A small model that predicts nearness at each pixel, trained from scratch: decoder widths [32, 64, 64, 64].
Rows from block 9 of the encoder, named by matrix and row number. Each number is 50 + 15 x the weight over its row's rms, rounded and kept within 0 to 99. All counts start at 0. After the name is the row's rms in percent of the matrix's.
# side20: side pointwise conv (encoder.blocks.9.side.2.0.weight, 640x640x1x1), inputs 500-549
side20.345 099:47 30 24 55 27 33 62 61 74 70 36 71 43 38 49 71 56 36 72 42 61 28 43 42 36 40 68 69 67 53 81 35 45 61 47 55 69 81 62 52 56 63 46 62 45 76 47 45 35 48
side20.346 101:85 90 52 68 50 51 25 58 73 61 41 49 38 70 58 63 29 69 26 63 68 44 51 11 56 67 45 51 64 86 28 58 93 42 20 31 38 75 27 40 57 49 43 56 43 54 45 37 52 55
side20.347 101:59 68 42 56 32 48 47 34 50 54 67 50 47 38 53 72 44 30 32 42 44 42 38 46 46 82 37 79 43 71 54 77 66 40 62 45 76 67 52 69 57 62 47 57 33 45 83 36 92 61
side20.348 100:35 43 64 50 64 46 35 50 25 66 32 49 56 37 57 45 73 43 27 44 78 53 29 33 47 59 74 62 43 57 83 83 53 69 71 41 32 48 68 57 26 44 20 71 41 37 52 37 48 34
side20.349 101:54 82 50 38 50 68 40 67 53 55 66 53 31 51 57 47 39 57 76 44 54 64 56 33 71 62 49 21 54 65 54 43 49 56 34 39 50 67 68 35 61 53 63 29 49 44 48 59 62 62
side20.350 100:55 84 64 60 30 64 28 60 31 44 66 41 76 47 39 60 55 46 52 46 45 55 55 50 54 43 65 68 41 29 51 57 29 43 51 16 61 46 54 52 53 36 02 57 74 45 80 81 60 54
side20.351 101:51 42 39 51 46 55 33 57 54 46 43 77 43 33 48 68 26 48 49 39 33 66 71 72 46 73 33 48 46 54 28 35 67 95 69 56 54 39 76 62 54 55 38 57 73 59 53 55 38 20
side20.352 101:61 45 51 48 74 47 99 49 73 48 50 64 64 52 42 66 41 45 40 36 56 61 38 69 35 64 51 39 55 69 46 53 65 41 79 70 57 55 75 39 64 57 49 82 86 47 03 54 42 64
side20.353 102:52 55 42 54 56 41 62 00 60 40 70 34 64 61 55 60 62 22 58 71 75 47 40 45 45 50 57 51 55 60 64 60 54 51 72 59 25 45 60 81 49 70 53 50 38 51 46 51 61 40
side20.354 101:34 47 36 81 79 74 28 55 84 55 66 35 06 58 64 34 60 34 43 45 26 46 57 47 62 54 47 39 53 26 31 62 63 32 46 42 47 51 55 45 16 75 27 52 48 60 38 31 70 60
side20.355 102:71 15 65 43 48 62 68 63 54 43 64 38 38 55 77 48 60 43 51 30 22 58 53 60 39 35 83 58 25 38 80 61 69 48 54 65 41 45 37 53 42 53 51 67 65 53 75 76 25 71
side20.356 098:44 80 56 47 34 49 55 52 48 63 78 38 37 52 62 39 50 65 55 48 49 46 51 26 13 40 59 52 39 56 44 73 58 54 36 44 52 50 66 85 65 48 66 54 48 37 40 55 75 37
side20.357 102:59 50 52 30 53 52 42 57 70 37 68 34 51 77 44 57 45 37 54 33 46 75 34 69 52 35 73 57 80 64 63 31 64 66 46 15 49 69 31 69 48 41 32 78 60 61 31 33 49 56
side20.358 102:42 70 69 64 77 70 56 49 56 63 35 64 48 48 68 53 89 48 62 28 47 52 52 50 65 55 46 30 34 44 39 52 51 69 40 45 59 53 44 38 66 46 40 41 83 24 33 52 59 41
side20.359 101:66 58 32 82 70 48 65 49 58 22 61 43 73 60 47 67 52 27 52 40 33 55 50 46 61 40 71 55 58 51 39 57 45 83 50 21 39 52 58 57 61 40 81 47 35 57 33 83 65 62
side20.360 100:37 38 55 48 64 41 29 23 62 53 22 55 18 49 50 40 53 43 29 78 54 58 69 62 47 61 01 81 38 40 63 60 66 67 50 45 44 55 86 22 45 50 32 51 60 57 88 30 43 66
side20.361 104:60 19 81 51 47 22 63 34 47 27 25 47 54 52 90 59 36 55 58 26 58 35 27 63 49 71 37 73 42 36 76 66 55 46 38 53 68 51 47 56 58 52 50 52 65 64 46 60 44 46
side20.362 102:54 25 63 69 48 59 19 68 58 40 44 30 67 29 65 28 42 79 21 44 40 44 74 59 45 46 51 36 17 67 73 77 43 35 60 27 37 74 48 60 58 18 46 54 61 42 37 62 81 66
side20.363 100:58 62 30 71 47 47 82 49 39 63 55 37 71 39 70 48 26 60 53 29 64 30 43 27 54 39 33 71 57 68 44 38 66 58 39 36 22 36 55 52 64 43 57 32 24 44 60 85 35 18
side20.364 100:34 44 59 42 34 67 64 40 41 45 67 71 33 32 45 14 92 84 50 38 26 60 49 50 49 35 45 32 62 28 57 32 72 45 51 45 63 62 58 40 72 32 53 42 63 40 49 31 59 70
side20.365 103:85 48 55 50 28 55 40 76 53 46 51 56 42 42 53 69 36 72 26 39 48 58 39 66 58 45 64 46 53 45 51 51 69 18 44 37 31 54 57 32 24 25 52 57 36 48 22 41 40 35
side20.366 103:43 18 38 40 65 39 55 50 56 63 39 42 33 50 36 34 85 52 52 46 81 34 60 59 60 44 87 51 45 52 58 27 53 57 33 49 52 37 47 44 57 60 43 70 75 52 42 61 46 64
side20.367 098:50 64 41 35 32 66 56 37 52 63 50 77 79 69 69 86 67 09 47 31 29 26 29 41 45 73 53 35 41 49 47 50 27 72 22 70 01 20 26 35 47 50 42 30 52 61 53 20 46 55
side20.368 100:42 63 73 51 46 54 87 54 57 60 23 50 54 19 53 64 63 42 29 43 22 62 67 29 27 36 66 65 64 50 35 35 45 55 65 70 43 46 53 58 49 60 50 56 52 41 56 82 75 47
side20.369 101:49 38 42 66 37 62 56 75 62 81 77 61 76 51 47 69 64 52 49 67 33 24 42 46 29 76 44 46 43 40 63 37 45 55 66 49 74 62 76 55 51 67 77 67 23 40 72 31 50 95
side20.370 101:36 54 50 68 32 51 57 63 37 58 55 27 44 77 42 57 66 36 70 24 45 95 50 48 53 62 48 31 53 44 46 67 64 35 49 41 76 52 30 49 48 31 44 49 24 52 67 67 52 21
side20.371 103:44 58 43 45 41 59 52 48 51 83 53 26 48 44 41 24 44 46 63 43 45 37 67 76 34 85 70 65 56 33 44 61 17 56 46 44 40 42 56 47 42 66 43 50 14 56 58 68 58 54
side20.372 103:38 27 61 21 28 65 61 57 43 57 64 70 75 47 64 45 69 53 47 46 50 65 56 20 44 50 56 53 36 47 29 49 25 48 53 31 29 48 51 47 42 59 47 60 31 43 49 43 47 60
side20.373 097:73 58 53 35 30 39 82 61 24 39 72 68 62 50 38 72 47 46 40 32 44 34 43 45 68 46 25 64 63 54 80 65 42 18 82 86 43 63 50 71 60 46 44 46 24 78 80 27 63 39
side20.374 104:57 52 37 65 42 49 56 25 28 50 24 71 54 70 43 40 66 50 70 33 56 49 54 54 43 56 67 40 66 77 51 61 59 53 55 67 64 56 37 61 36 66 65 46 64 62 56 52 42 43
side20.375 099:51 57 33 58 34 49 42 60 51 47 67 47 23 52 46 67 75 36 42 27 44 61 62 13 40 49 52 53 55 64 26 50 00 55 59 58 77 30 43 50 63 37 29 38 46 43 47 51 42 35
side20.376 101:77 43 42 59 29 60 42 69 37 51 57 22 08 78 59 48 61 55 80 51 30 40 27 62 54 34 64 51 56 50 31 26 28 34 33 19 61 32 40 48 76 55 50 63 62 48 63 55 66 45
side20.377 101:62 49 53 63 50 53 66 45 36 49 32 40 33 43 55 36 04 29 67 53 33 53 46 49 61 73 67 37 40 50 77 71 23 49 44 37 26 24 30 57 40 73 50 84 49 39 62 55 44 67
side20.378 100:51 28 48 74 55 48 44 71 53 65 39 63 76 61 43 43 50 43 59 50 51 26 25 68 43 59 62 72 37 49 78 76 48 44 26 68 50 39 58 33 52 58 59 45 59 25 42 76 43 84
side20.379 100:74 56 52 34 45 55 75 43 49 21 25 46 53 57 61 59 48 51 58 46 62 79 59 27 40 43 55 58 64 47 50 52 24 47 72 59 40 54 46 43 59 52 59 67 34 87 40 54 50 47
side20.380 102:53 41 36 40 50 30 49 60 41 29 75 46 49 58 81 56 40 64 81 71 47 43 48 48 84 49 67 51 74 48 25 45 64 61 76 51 80 54 48 33 57 47 38 23 26 66 63 59 36 40
side20.381 105:49 29 43 38 37 19 50 47 47 66 54 61 39 28 87 44 37 59 82 65 45 38 42 58 48 51 66 72 45 38 49 31 62 66 38 62 51 43 61 42 55 46 37 42 52 33 41 46 45 48
side20.382 102:10 53 35 63 22 50 39 42 26 37 65 34 59 53 22 48 39 17 60 30 54 52 68 87 56 47 68 47 13 47 60 46 63 30 75 49 61 57 30 35 59 44 52 40 28 55 27 57 54 38
side20.383 102:63 41 17 47 33 73 64 28 56 64 64 48 54 58 65 25 47 35 36 59 66 71 49 48 47 99 31 78 61 67 60 57 56 58 42 41 35 40 52 50 35 18 27 72 71 43 44 69 01 64
side20.384 103:54 41 44 53 35 64 40 54 67 30 47 58 32 45 40 56 52 47 77 54 59 55 36 26 72 42 28 41 31 08 29 49 17 60 08 46 56 47 82 36 46 35 38 57 73 59 59 49 28 34
side20.385 103:62 49 54 76 39 55 20 62 60 47 32 37 71 37 58 55 82 68 29 60 40 27 30 59 58 51 46 35 74 52 61 28 51 23 70 59 64 38 61 52 66 57 60 45 22 72 63 51 97 54
side20.386 102:89 63 38 61 50 61 47 66 87 41 69 65 52 41 33 44 47 35 76 31 36 61 57 75 55 41 59 63 55 29 70 60 67 21 69 49 45 21 48 75 44 56 66 52 64 59 56 75 56 29
side20.387 103:39 20 47 59 55 57 51 79 41 65 55 68 38 60 55 43 46 64 53 75 60 37 60 54 72 60 66 60 48 49 58 36 59 50 66 49 45 36 57 15 28 24 46 52 71 14 58 49 72 52
side20.388 101:27 60 69 33 53 46 31 55 60 48 54 22 44 47 52 31 19 67 72 52 73 40 30 60 57 42 37 39 35 63 43 51 59 43 79 76 59 41 58 50 64 62 75 61 54 21 51 85 48 67
side20.389 100:51 58 53 23 60 34 49 32 57 69 70 41 57 43 47 85 51 56 66 44 47 68 50 34 45 57 63 34 41 48 63 34 30 44 19 64 53 40 58 33 72 41 46 39 40 42 55 49 61 71
side20.390 102:18 59 49 46 56 49 60 45 45 62 43 71 30 34 63 30 75 48 62 47 49 59 52 53 47 43 36 45 55 46 47 62 53 45 57 36 44 51 43 58 51 50 51 47 41 51 64 63 36 78
side20.391 100:20 30 57 50 38 45 68 37 77 67 54 61 76 42 24 36 67 76 41 41 56 43 55 28 73 85 54 58 45 58 53 79 40 41 35 42 50 47 71 66 61 63 36 49 41 46 52 34 38 42
side20.392 097:54 46 35 63 36 45 46 69 54 40 44 33 63 40 28 34 70 33 54 40 29 45 33 19 60 34 43 44 47 37 44 51 44 29 50 42 48 75 35 59 31 47 59 32 66 47 36 72 56 35
side20.393 099:27 54 65 53 55 67 68 79 50 42 50 61 30 51 61 41 59 38 63 53 53 49 51 62 59 84 68 47 36 39 21 40 43 41 33 73 79 32 77 41 62 47 39 67 62 41 63 73 57 54
side20.394 102:74 35 23 39 60 54 45 48 58 68 56 53 42 27 70 70 52 54 48 73 39 63 40 65 61 45 67 33 44 47 58 46 48 61 43 48 60 59 51 15 63 60 67 31 43 59 17 38 04 57
side20.395 099:34 53 62 50 50 60 60 74 56 36 16 61 28 69 55 47 83 53 38 47 50 53 55 36 61 26 65 51 50 26 64 57 99 71 51 46 74 45 60 50 45 52 58 38 44 67 52 50 38 60
side20.396 103:57 52 75 44 45 38 78 51 40 43 55 48 46 50 43 53 41 41 79 50 34 30 34 66 37 57 95 52 59 52 23 67 32 44 57 57 42 31 67 64 39 54 44 61 40 58 47 59 41 34
side20.397 101:92 46 73 40 79 51 40 36 40 53 50 34 55 59 09 56 54 73 63 74 65 41 40 42 75 35 67 31 47 58 63 40 29 64 33 59 58 24 69 27 61 54 40 54 60 71 32 53 41 62
side20.398 100:57 46 31 50 31 15 63 57 49 59 58 17 39 86 09 63 40 40 42 59 44 53 56 44 37 48 54 50 51 42 30 29 24 38 30 47 45 64 27 54 08 53 39 44 50 44 42 58 55 45
side20.399 104:34 18 34 59 86 48 38 57 82 59 37 51 62 69 56 66 31 48 56 99 56 43 48 42 26 44 56 36 47 38 24 26 60 44 59 63 47 37 65 51 44 73 55 66 61 15 54 59 52 44
side20.400 098:43 50 63 54 43 55 43 69 61 57 70 74 34 58 49 30 68 37 61 39 24 37 33 63 33 55 70 57 63 57 71 40 62 52 58 44 31 69 67 25 47 71 37 66 35 29 30 40 43 73
side20.401 103:48 50 56 51 61 31 77 41 44 55 64 29 28 44 39 40 51 49 38 64 44 34 64 44 35 90 44 33 42 58 66 58 46 48 45 56 68 41 58 48 59 14 43 55 41 52 64 28 56 69
side20.402 102:69 41 74 34 54 54 43 82 51 21 33 50 49 26 36 41 72 42 52 38 49 55 45 34 48 44 67 16 27 45 19 57 34 42 50 54 55 16 26 45 32 50 56 58 35 65 30 45 62 37
side20.403 102:53 60 69 20 48 74 38 71 61 55 59 45 80 30 66 46 47 31 50 42 88 35 53 58 50 48 49 64 68 39 87 61 43 84 48 60 42 60 70 54 35 52 35 58 37 63 76 62 71 55
side20.404 097:62 41 44 48 20 72 55 60 59 44 47 73 37 44 54 70 61 58 74 50 82 64 61 57 49 35 40 65 71 48 38 42 34 55 50 39 51 80 39 63 43 36 57 59 77 41 57 44 76 63
side20.405 102:49 56 72 31 28 59 42 38 51 51 61 66 29 61 42 55 30 28 43 51 47 81 36 39 77 42 69 48 18 46 48 31 47 40 57 58 58 27 47 43 83 46 69 55 41 48 21 48 72 64
side20.406 100:55 35 48 39 27 44 60 53 54 41 46 48 13 49 76 51 62 56 68 72 34 48 48 64 67 69 61 41 63 36 76 58 52 43 35 45 50 59 42 46 48 31 38 72 52 62 41 37 41 53
side20.407 101:50 64 76 31 29 59 74 28 51 44 55 73 57 63 77 43 28 67 42 54 42 35 54 36 53 58 46 72 21 44 56 38 67 66 58 38 83 62 41 56 58 69 52 35 47 71 36 67 61 30
side20.408 100:30 57 60 40 62 24 37 47 74 18 45 68 60 53 69 69 36 62 46 76 15 25 44 25 31 68 51 89 34 78 36 72 67 65 56 42 57 35 58 44 47 47 58 45 53 36 40 67 64 69
side20.409 101:53 66 67 40 42 49 47 41 56 63 49 37 22 50 66 39 63 47 34 55 66 53 34 73 37 80 58 42 59 71 48 39 86 41 53 57 41 43 49 43 49 52 50 54 68 58 47 43 32 57
side20.410 101:45 49 34 50 29 58 58 43 41 48 54 53 67 33 74 55 50 62 50 47 51 29 22 61 40 67 33 40 65 43 44 41 49 61 71 42 56 28 55 29 51 34 64 47 24 32 64 64 45 56
side20.411 095:32 96 52 58 59 52 65 49 45 68 81 30 49 80 60 71 55 50 41 44 22 54 71 19 47 63 67 58 39 42 46 47 40 92 63 51 57 49 62 45 43 44 54 50 58 52 43 55 46 52
side20.412 104:55 09 41 79 55 48 55 91 40 57 54 57 68 65 45 52 31 57 68 57 34 40 52 58 63 42 65 38 46 55 70 55 39 34 63 43 67 51 31 44 28 36 40 60 53 67 39 61 44 61
side20.413 100:73 40 64 40 34 59 58 53 47 30 80 87 78 56 51 58 49 29 47 49 46 59 69 35 57 45 35 55 74 33 36 56 45 57 58 61 58 60 45 29 45 41 43 55 84 70 37 54 32 35
side20.414 107:52 30 80 63 39 38 58 58 39 53 45 44 44 37 10 47 39 56 18 32 27 56 40 55 58 78 44 36 42 57 32 73 60 38 26 46 59 48 46 58 53 66 55 47 70 66 54 28 43 37
side20.415 101:34 43 85 66 46 44 47 63 51 49 56 66 46 71 85 34 75 41 17 50 62 53 69 73 39 39 34 20 42 67 64 55 40 51 36 38 43 49 69 57 48 11 56 43 38 35 39 38 47 44
side20.416 097:39 61 52 58 56 58 46 57 48 52 37 50 44 58 43 40 74 42 56 61 70 41 60 48 41 73 49 54 34 48 56 50 42 61 74 40 44 37 55 64 64 69 58 65 57 64 59 50 71 55
side20.417 102:55 59 78 44 13 52 69 50 48 61 19 22 08 45 52 55 56 78 90 36 64 39 37 32 19 27 62 59 48 38 51 75 47 46 46 45 56 66 23 52 47 61 40 70 39 73 54 42 56 33
side20.418 105:22 36 50 56 53 43 43 62 51 49 62 54 69 55 60 40 47 33 31 81 57 67 45 44 67 20 72 43 63 77 36 21 49 29 30 58 53 65 23 68 08 32 43 74 50 53 71 15 42 57
side20.419 103:44 70 47 75 49 63 69 35 76 10 32 22 52 48 58 28 53 38 46 34 32 73 49 24 20 36 54 42 55 38 42 35 49 47 62 47 68 35 70 65 58 51 26 53 44 11 82 23 33 47
side20.420 101:17 42 42 35 35 64 52 43 23 78 35 27 79 46 45 47 42 40 49 47 66 32 50 66 38 47 72 39 51 29 80 64 53 48 41 52 46 52 49 53 30 70 45 61 27 59 43 47 59 52
side20.421 101:78 63 49 44 79 59 33 48 51 40 43 65 45 63 39 72 53 46 36 43 38 48 48 56 74 35 32 28 89 55 36 64 54 56 36 45 63 59 49 56 54 32 72 37 50 48 59 69 48 42
side20.422 099:49 41 51 49 04 51 35 53 42 48 56 46 60 59 50 66 56 43 32 45 47 51 24 49 28 60 46 20 40 62 47 56 63 89 48 23 58 48 52 73 43 37 47 41 62 34 44 42 78 37
side20.423 103:58 52 40 53 57 59 51 58 29 34 66 69 53 56 76 46 56 48 90 46 63 54 25 44 39 47 58 72 65 45 40 66 09 23 51 15 63 54 44 30 56 47 43 24 65 48 45 34 36 61
side20.424 103:49 59 64 60 32 56 54 53 31 61 41 28 28 52 50 35 61 39 62 68 56 59 97 52 52 61 39 54 41 02 53 59 49 38 76 50 43 58 40 38 56 53 29 15 33 55 48 63 42 44
side20.425 100:58 63 53 42 53 44 56 62 55 81 62 71 46 55 29 36 54 60 29 56 58 55 48 69 19 48 58 50 43 32 38 73 65 35 33 29 56 66 67 58 53 42 42 65 39 43 53 50 20 51
side20.426 101:67 55 61 38 71 50 54 43 54 71 24 58 36 70 41 40 59 45 50 64 43 59 41 75 74 62 37 42 50 66 59 58 72 67 61 41 27 53 88 13 38 40 78 40 56 67 20 79 66 34
side20.427 103:62 66 47 64 77 49 43 39 41 50 55 54 47 36 64 39 53 45 51 58 61 38 29 83 55 43 60 66 59 52 49 68 65 62 75 26 49 47 41 24 54 73 56 56 28 59 45 47 68 77
side20.428 100:42 41 68 57 55 53 24 17 72 43 64 42 13 26 15 58 44 43 39 54 44 23 45 57 77 58 43 81 46 51 33 53 44 42 32 37 27 51 63 43 52 38 11 22 48 47 43 67 93 55
side20.429 101:73 50 50 74 65 57 36 63 29 68 35 62 34 63 43 35 72 65 50 52 42 49 40 62 40 55 18 56 44 28 57 68 82 56 60 48 44 44 64 34 53 62 24 47 92 23 69 33 80 34
side20.430 104:62 47 40 38 38 75 55 33 33 56 57 42 99 64 39 45 40 58 61 57 57 46 65 47 18 42 22 35 48 56 50 53 50 50 62 29 58 44 51 70 49 45 27 46 57 48 70 29 47 55
side20.431 102:61 72 45 55 40 74 60 44 51 44 66 38 16 60 31 64 69 36 38 49 39 32 61 47 31 20 44 54 59 62 50 41 45 43 44 28 76 57 57 46 49 46 50 50 39 63 40 47 24 49
side20.432 102:44 71 82 35 60 68 39 46 37 53 44 57 40 68 62 39 72 43 39 55 53 37 49 57 37 81 50 23 66 63 71 64 76 55 63 60 58 52 41 48 45 47 25 44 46 52 62 46 73 39
side20.433 102:70 60 68 78 29 30 57 68 43 80 68 37 41 70 37 31 47 40 50 68 78 33 45 48 54 56 25 64 60 82 69 58 56 17 67 35 82 41 59 57 33 45 17 35 43 73 44 50 37 32
side20.434 100:53 54 38 60 40 45 62 39 67 64 41 59 46 42 64 56 26 23 37 69 44 26 43 80 75 52 55 56 52 77 56 55 46 28 69 36 34 50 35 62 52 18 37 48 68 65 31 26 67 54
side20.435 100:56 49 60 34 24 43 40 50 45 76 52 51 55 52 62 41 34 67 35 66 51 35 46 37 59 44 57 48 57 25 57 61 36 68 47 51 58 50 43 41 43 58 80 49 38 48 52 56 43 57
side20.436 100:57 51 78 45 67 45 35 49 63 75 35 52 46 60 48 65 41 55 30 57 56 63 63 33 17 68 02 18 60 57 59 45 48 48 56 17 59 53 33 44 58 63 44 30 48 73 60 35 52 52
side20.437 102:70 60 49 51 10 23 35 69 52 68 38 63 56 36 30 52 50 48 86 35 59 30 71 42 51 27 78 30 52 48 41 56 27 34 50 49 77 48 50 61 30 31 59 36 55 48 61 22 64 42
side20.438 103:60 48 44 57 56 51 56 65 28 61 34 51 74 44 49 51 75 39 48 63 45 38 84 37 49 36 40 48 61 63 71 46 34 47 46 75 52 67 44 50 44 63 50 75 29 37 45 54 51 55
side20.439 102:56 29 57 52 44 58 63 51 29 44 56 50 58 58 42 56 50 43 42 66 51 39 66 37 67 42 23 28 46 33 47 55 57 55 39 36 65 45 65 39 43 73 64 45 47 61 56 60 28 45
side20.440 103:37 83 42 38 50 62 39 37 29 33 54 35 53 36 68 42 40 39 57 53 63 56 51 32 78 56 69 34 52 62 58 36 60 28 25 47 74 29 57 57 37 65 73 68 64 41 38 60 36 36
side20.441 103:36 42 65 58 22 57 47 66 67 44 59 23 71 56 52 58 53 45 15 24 46 62 41 49 46 60 67 58 37 49 90 70 66 56 40 60 58 20 63 60 35 42 61 36 57 53 35 49 57 51
side20.442 101:52 66 52 64 69 29 18 71 57 55 40 58 64 39 42 60 42 45 57 81 60 58 59 34 46 44 67 48 46 52 53 63 15 71 63 46 84 56 82 39 41 44 48 60 44 67 43 55 46 36
side20.443 101:43 33 33 54 50 69 20 57 34 54 42 48 51 31 41 61 57 75 38 58 30 68 54 32 53 26 55 34 50 63 49 57 63 46 31 41 47 45 44 65 64 54 53 44 74 58 46 69 46 38
side20.444 101:53 40 59 47 55 53 67 53 78 55 30 43 64 60 52 44 36 44 51 57 46 36 34 69 67 59 58 56 20 66 38 48 68 49 48 35 58 44 51 49 46 28 53 57 34 22 33 46 67 41
side20.445 101:77 52 57 39 43 67 50 35 66 54 40 39 36 81 64 40 26 64 51 42 38 47 50 61 52 42 46 30 50 41 43 29 60 56 61 23 47 50 34 47 57 33 33 48 52 34 65 56 59 34
side20.446 102:69 50 31 53 91 46 66 60 57 31 59 60 52 27 65 54 48 81 35 42 48 46 40 24 43 57 73 49 73 53 34 48 55 57 60 48 54 34 72 26 47 70 50 63 61 55 12 65 57 42
side20.447 103:38 69 65 71 28 47 48 43 66 75 24 45 63 56 56 54 28 41 53 67 42 42 49 86 42 48 12 44 63 19 10 64 33 67 44 48 34 61 44 41 46 63 58 39 43 58 41 56 54 77
side20.448 104:00 65 68 51 14 55 32 42 44 32 32 39 29 71 61 51 45 72 45 37 87 51 60 43 43 57 65 55 42 65 40 60 37 67 86 58 61 18 76 46 52 13 45 51 41 71 61 55 59 51
side20.449 098:45 39 38 50 24 87 53 35 45 64 62 72 48 44 32 53 65 58 62 09 41 63 32 40 87 34 53 44 57 53 47 44 54 45 40 28 19 75 30 71 35 45 50 52 49 55 49 61 66 24
side20.450 099:44 51 43 37 52 60 49 28 77 59 51 41 55 52 38 42 49 62 30 35 40 26 32 60 26 56 73 42 69 05 11 24 56 48 52 47 78 40 45 81 35 49 53 36 45 60 60 28 64 65
side20.451 103:31 48 36 50 18 67 39 52 63 59 47 33 55 45 62 82 74 47 44 53 76 83 65 48 73 47 56 51 55 42 52 33 61 53 65 62 84 47 36 60 29 66 67 52 55 56 58 45 26 47
side20.452 099:62 51 33 51 34 59 34 46 37 57 54 65 85 69 49 38 19 44 20 47 45 51 46 35 46 45 50 45 36 51 64 33 47 43 29 46 52 52 70 59 48 55 23 45 55 15 42 55 48 64
side20.453 098:43 31 42 66 51 64 41 41 16 52 46 41 67 43 52 43 43 70 52 43 77 32 53 41 95 48 80 28 45 40 61 43 41 48 28 48 70 50 48 72 43 69 31 55 30 38 61 80 27 56
side20.454 102:40 34 43 56 53 54 83 39 58 40 46 58 62 41 45 27 56 48 45 36 64 54 26 44 57 36 55 36 56 46 52 57 63 25 48 08 25 18 52 33 71 44 34 54 36 61 55 62 52 36
side20.455 100:70 45 47 80 42 62 33 44 39 47 28 50 53 31 39 49 63 27 35 65 44 42 71 52 48 51 37 45 69 37 55 56 55 58 35 63 47 39 55 47 47 31 37 49 79 37 70 69 30 28
side20.456 106:64 67 49 39 34 47 61 38 75 30 40 52 99 40 39 50 65 61 66 41 63 40 59 55 72 27 45 33 70 40 33 61 56 49 46 73 52 72 19 56 44 60 50 64 42 35 51 61 60 46
side20.457 101:38 42 51 47 97 50 55 33 25 52 39 60 48 67 79 61 47 52 53 27 50 51 35 83 61 49 56 52 37 21 33 65 71 38 75 70 38 67 56 26 30 13 51 30 36 31 40 26 63 50
side20.458 102:77 48 80 31 76 21 46 51 85 33 47 52 49 47 56 32 65 74 24 56 65 43 63 43 27 70 50 32 41 63 69 58 26 45 58 67 69 42 49 41 30 61 62 34 56 48 56 79 54 62
side20.459 101:35 34 31 57 32 38 52 25 42 62 55 53 67 48 78 56 55 37 53 72 62 34 53 42 67 66 51 53 40 61 50 41 16 60 84 49 66 40 61 55 61 80 49 28 62 55 59 43 63 54
side20.460 102:41 42 30 62 51 62 78 73 58 71 45 55 56 48 56 59 64 37 54 47 30 66 63 59 65 67 52 66 37 43 67 51 51 36 72 36 36 44 39 25 46 42 63 54 73 58 16 58 86 47
side20.461 103:68 62 41 61 58 59 61 39 53 49 53 33 46 47 46 69 19 64 36 51 76 41 55 36 40 42 58 42 22 43 45 41 48 61 58 45 38 48 54 41 56 58 56 23 59 08 44 69 58 66
side20.462 100:66 57 61 40 40 63 75 37 43 75 21 52 56 41 64 66 50 67 54 43 51 53 49 48 42 20 27 53 52 50 22 41 64 45 43 39 64 56 44 66 30 76 24 41 59 59 37 55 27 59
side20.463 098:35 63 52 42 50 34 25 36 39 58 57 74 44 89 73 57 80 45 51 25 54 44 06 52 69 51 54 56 49 61 54 40 42 49 35 51 62 31 41 54 42 28 48 46 23 45 53 54 61 40
side20.464 103:47 79 58 34 51 60 61 65 26 55 66 44 40 84 61 37 65 32 64 54 65 64 41 49 82 38 73 37 35 63 59 67 48 46 56 48 38 46 53 41 45 41 43 75 64 76 34 46 61 39
side20.465 101:42 47 42 31 63 70 60 56 48 30 36 47 58 30 47 46 50 51 31 31 19 36 49 64 56 61 35 34 66 37 59 48 80 39 41 57 44 41 49 37 71 59 52 55 48 56 03 58 35 57
side20.466 099:76 50 72 31 26 72 52 41 36 63 58 48 42 57 48 79 65 49 23 53 46 51 44 38 35 34 32 42 44 43 65 58 45 45 41 54 81 51 47 53 48 35 65 61 56 36 52 63 64 67
side20.467 100:90 35 84 31 68 24 62 74 21 52 56 53 57 31 61 60 16 69 24 43 41 43 56 46 38 25 59 65 70 66 35 62 36 31 35 37 46 41 60 46 24 52 76 31 63 52 44 71 49 49
side20.468 101:35 52 49 88 54 33 50 41 39 63 35 58 59 51 63 24 47 58 33 49 62 71 28 45 45 27 21 26 54 45 53 55 69 48 54 31 34 49 30 21 62 66 35 60 41 42 70 33 61 35
side20.469 103:88 48 61 79 60 54 48 51 37 24 38 23 55 68 59 52 48 44 50 60 55 53 27 57 70 26 35 58 46 44 54 36 58 75 62 50 35 61 36 20 72 64 25 65 85 45 59 49 34 60
side20.470 102:48 47 32 66 54 51 46 44 48 45 56 29 55 59 58 70 49 49 40 45 48 68 66 16 31 69 34 39 39 43 38 67 30 84 60 60 34 24 50 35 30 63 56 40 51 61 16 09 55 60
side20.471 099:36 48 54 22 27 53 50 60 44 59 49 70 66 46 45 54 61 26 55 69 79 52 65 45 72 70 40 46 78 25 54 48 48 61 51 27 46 69 57 70 30 31 29 36 30 66 40 54 41 62
side20.472 100:47 44 59 43 58 64 40 51 41 75 63 27 17 40 50 68 68 65 46 48 50 51 28 38 30 59 25 43 54 42 46 44 35 64 47 53 69 54 60 41 62 47 51 72 49 66 43 61 40 54
side20.473 101:49 46 34 48 55 50 68 51 49 48 59 44 43 54 32 75 42 43 69 40 50 48 31 75 51 64 37 79 70 52 35 48 48 54 31 37 59 51 35 35 39 52 52 38 43 25 43 61 65 43
side20.474 098:48 73 33 63 67 42 52 72 53 42 42 40 44 60 69 69 64 61 56 33 52 53 57 44 35 57 76 49 24 68 33 52 57 63 21 41 61 40 38 44 72 49 56 52 45 52 43 27 64 60
side20.475 100:41 40 29 30 38 61 61 30 45 73 34 65 45 60 55 60 37 48 53 57 65 54 72 48 42 39 37 56 25 51 38 31 63 41 65 48 55 66 42 48 65 76 37 38 40 41 35 66 17 41
side20.476 101:35 76 59 57 76 59 49 53 56 42 66 60 56 52 39 52 61 70 56 54 48 51 50 50 38 51 53 40 45 46 60 44 59 62 66 73 45 70 56 77 64 37 64 61 32 49 35 45 64 65